Rows from block 5 of a small multi-label image tagger, named by matrix and row number. Each number is 200 + 40 x the weight over its row's rms, rounded and kept within 0 to 999. All counts start at 0.
Before each channel's rows are labels from the 100 images, of 14976, where the channel reaches its highest value: "top examples" is what is common among them. Only what is clearly more common there than usual is listed. The data: single printed letters, digits and signs in grey, bent and noisy.
# r30: branch 2 reduce pointwise conv (model.blocks.5.r3.0.weight, 80x320x1x1), inputs 256-319

top examples: sans-serif
r30.32,197,125,202,187,165,172,194,165,276,216,199,202,206,191,103,201,202,191,197,211,148,231,175,164,191,247,183,183,214,204,207,218,168,171,162,153,196,204,207,213,188,235,187,262,157,163,198,177,212,242,179,225,223,160,210,217,174,197,198,189,150,225,248,227

top examples: dark on light
r30.18,219,178,139,241,241,191,160,203,190,137,216,236,208,133,258,168,130,259,167,228,249,231,122,174,179,216,173,220,225,168,235,171,250,214,183,202,270,215,189,192,139,241,172,216,188,197,239,165,162,247,249,168,167,222,132,195,201,205,180,191,226,241,200,222

top examples: serif
r30.26,187,217,169,160,258,225,230,202,190,201,246,181,278,204,218,191,176,183,169,185,201,180,145,177,250,192,167,172,190,191,155,75,184,115,236,191,191,168,174,177,192,106,203,206,196,222,182,168,161,165,144,186,223,209,168,207,176,121,207,216,172,204,221,109

top examples: bold
r30.29,221,188,254,170,146,179,180,201,194,166,259,124,206,261,216,290,217,206,175,208,280,197,222,250,250,214,226,200,209,194,165,170,175,212,243,184,199,219,207,258,214,236,186,210,197,243,144,208,245,200,190,203,194,192,197,210,182,201,230,236,176,191,205,247

top examples: bold
r30.41,201,227,171,168,148,293,214,146,187,178,196,177,194,276,187,265,226,121,255,147,257,151,216,174,165,186,216,199,174,171,164,184,218,186,204,163,211,202,219,191,193,226,175,188,174,198,206,164,212,206,161,183,156,196,173,202,178,186,197,222,221,159,196,166

top examples: the character %
r30.20,224,207,159,172,168,182,257,190,218,135,184,155,257,223,144,254,176,252,176,158,197,161,283,268,192,196,185,176,195,197,202,224,146,187,173,160,203,172,250,171,186,235,207,268,200,215,200,201,187,189,182,203,231,206,224,207,203,177,220,254,191,178,192,229

top examples: serif
r30.28,199,281,173,175,197,252,210,241,211,217,222,175,253,228,112,252,232,191,205,256,209,214,198,159,227,223,230,220,230,202,219,213,220,172,238,199,202,176,260,240,166,177,215,220,188,190,217,216,247,240,209,171,214,212,193,219,199,225,234,172,252,227,226,230

top examples: serif
r30.78,168,200,184,234,161,225,198,167,160,273,208,206,253,239,270,218,171,216,166,221,205,172,194,195,184,243,209,186,205,192,197,201,206,189,246,180,190,229,247,223,190,231,190,278,205,258,202,168,207,219,173,210,209,214,207,197,173,221,205,215,223,219,222,159

top examples: dark on light
r30.8,141,157,185,203,166,263,190,244,206,200,141,196,260,189,237,145,181,138,153,237,205,216,207,164,195,168,218,195,178,188,183,202,135,193,211,173,223,188,178,175,193,175,203,182,235,228,154,198,215,176,176,212,248,193,224,215,201,205,213,221,190,164,179,208

top examples: serif
r30.69,207,212,200,188,248,251,203,166,249,263,177,217,149,195,206,115,179,244,186,178,188,218,163,205,230,168,223,197,166,192,181,184,221,171,225,213,174,224,161,209,206,232,207,172,203,230,158,172,212,173,208,236,209,185,200,190,168,178,233,228,164,207,175,217

top examples: bold
r30.0,222,224,218,184,207,258,194,114,259,217,182,206,149,198,132,174,200,240,168,212,146,208,252,166,220,167,139,175,173,212,168,152,190,177,237,190,222,168,162,241,166,174,183,155,156,130,194,185,165,197,193,153,167,219,189,237,181,209,192,147,158,174,191,230

top examples: bold
r30.46,169,229,220,206,122,192,159,163,207,232,204,184,195,209,232,219,240,218,219,193,148,181,156,225,206,197,162,189,190,204,203,84,217,207,148,170,178,271,187,188,187,184,167,162,150,166,208,195,165,190,188,157,190,221,168,178,176,196,172,167,190,210,178,173

top examples: sans-serif
r30.23,205,214,175,200,218,205,231,216,239,141,158,187,132,189,216,191,198,98,201,198,191,193,171,158,224,189,199,194,184,212,215,220,220,200,207,163,168,183,223,259,242,202,174,185,190,204,197,239,215,197,168,226,220,222,246,176,207,210,199,173,215,224,241,179

top examples: serif; capital
r30.50,193,134,202,196,184,157,180,219,240,183,192,213,170,197,244,133,207,159,178,133,246,295,178,203,214,200,179,196,227,171,224,204,225,157,169,219,225,202,239,194,138,231,168,155,208,160,192,151,160,207,209,167,184,201,169,237,217,150,193,189,230,243,185,287

top examples: bold; capital
r30.59,223,153,257,206,240,287,203,267,207,248,136,233,161,171,138,191,262,221,186,199,216,160,145,152,171,194,196,213,227,202,180,155,181,234,193,194,183,188,226,234,189,183,176,311,186,221,192,181,190,138,159,171,209,150,198,226,153,237,203,241,220,170,197,137

top examples: bold
r30.15,247,124,262,198,203,119,219,196,117,182,162,218,193,178,169,155,212,204,156,197,188,210,282,218,224,257,187,182,175,172,228,124,169,226,205,150,222,240,150,198,184,189,203,178,181,190,192,240,201,199,164,208,155,223,223,182,217,230,188,180,159,210,248,211

top examples: bold; capital
r30.9,167,254,183,236,198,205,236,130,191,254,173,119,191,183,162,203,198,189,156,217,112,176,127,212,211,219,241,188,253,204,181,143,180,235,231,198,207,227,192,181,230,220,179,190,149,197,203,198,258,254,160,198,164,156,237,219,208,203,185,188,233,170,218,222

top examples: serif
r30.36,193,170,287,179,184,310,158,197,204,268,212,229,282,206,219,150,228,147,192,253,183,154,225,267,180,208,212,169,212,226,182,119,188,180,191,183,204,243,212,174,200,167,198,229,148,276,218,173,239,223,169,166,153,246,185,186,219,154,188,216,152,203,219,155

top examples: bold
r30.24,188,184,160,107,171,213,142,260,250,156,219,188,166,237,199,151,172,228,187,202,271,147,293,148,158,243,222,158,236,182,190,167,171,278,168,183,162,229,230,223,179,204,181,238,169,186,213,185,202,184,205,189,174,171,196,175,159,210,194,235,218,174,183,160

top examples: sans-serif
r30.39,179,163,211,195,204,257,226,184,235,171,190,178,177,219,320,120,124,202,164,211,171,204,209,156,174,166,205,154,204,229,231,137,234,227,229,183,222,242,212,254,177,180,197,210,224,234,186,177,262,245,195,239,193,203,225,183,190,173,173,222,208,196,188,108

top examples: serif
r30.27,229,161,233,247,242,130,201,232,182,217,296,247,208,165,214,205,203,194,200,268,201,167,245,185,184,160,193,197,204,221,188,177,164,216,213,222,129,201,212,133,226,193,188,239,196,196,136,208,187,244,196,195,219,183,206,192,172,212,208,219,183,177,151,169

top examples: digit
r30.70,186,164,152,181,186,271,293,187,173,290,184,193,161,160,275,209,277,260,228,163,161,98,84,217,187,219,166,160,155,298,227,164,207,208,184,201,164,191,180,201,185,182,183,218,164,148,232,170,227,213,201,224,226,227,282,202,218,207,167,200,189,236,185,162

top examples: bold
r30.43,266,203,204,288,139,186,186,213,232,165,143,241,266,316,273,165,232,198,170,164,255,299,214,186,165,163,226,184,217,190,255,173,214,184,183,210,191,202,190,149,221,157,170,193,188,228,213,183,222,227,223,174,187,225,165,174,227,157,208,211,222,241,222,114

top examples: bold
r30.48,204,277,172,188,269,161,261,179,196,178,236,164,204,252,342,279,205,217,188,194,268,245,183,251,183,230,215,204,165,228,184,132,212,190,220,231,173,144,189,227,219,216,184,146,212,271,184,192,230,223,176,254,209,196,208,214,206,194,209,245,211,162,230,192

top examples: bold
r30.64,123,150,157,232,288,156,231,233,163,165,193,234,210,277,86,202,181,238,161,172,206,218,271,249,238,248,184,218,199,156,161,240,191,201,163,161,161,173,170,206,203,238,211,206,207,185,153,213,133,189,199,160,212,187,163,181,169,182,229,264,195,160,152,186

top examples: sans-serif
r30.3,179,178,206,236,159,231,229,154,168,165,166,169,173,216,179,224,211,285,156,200,130,189,202,186,166,188,194,237,195,203,176,276,238,190,204,183,146,195,234,216,190,219,193,188,189,193,180,162,195,233,223,182,200,190,193,138,169,215,181,212,278,190,208,191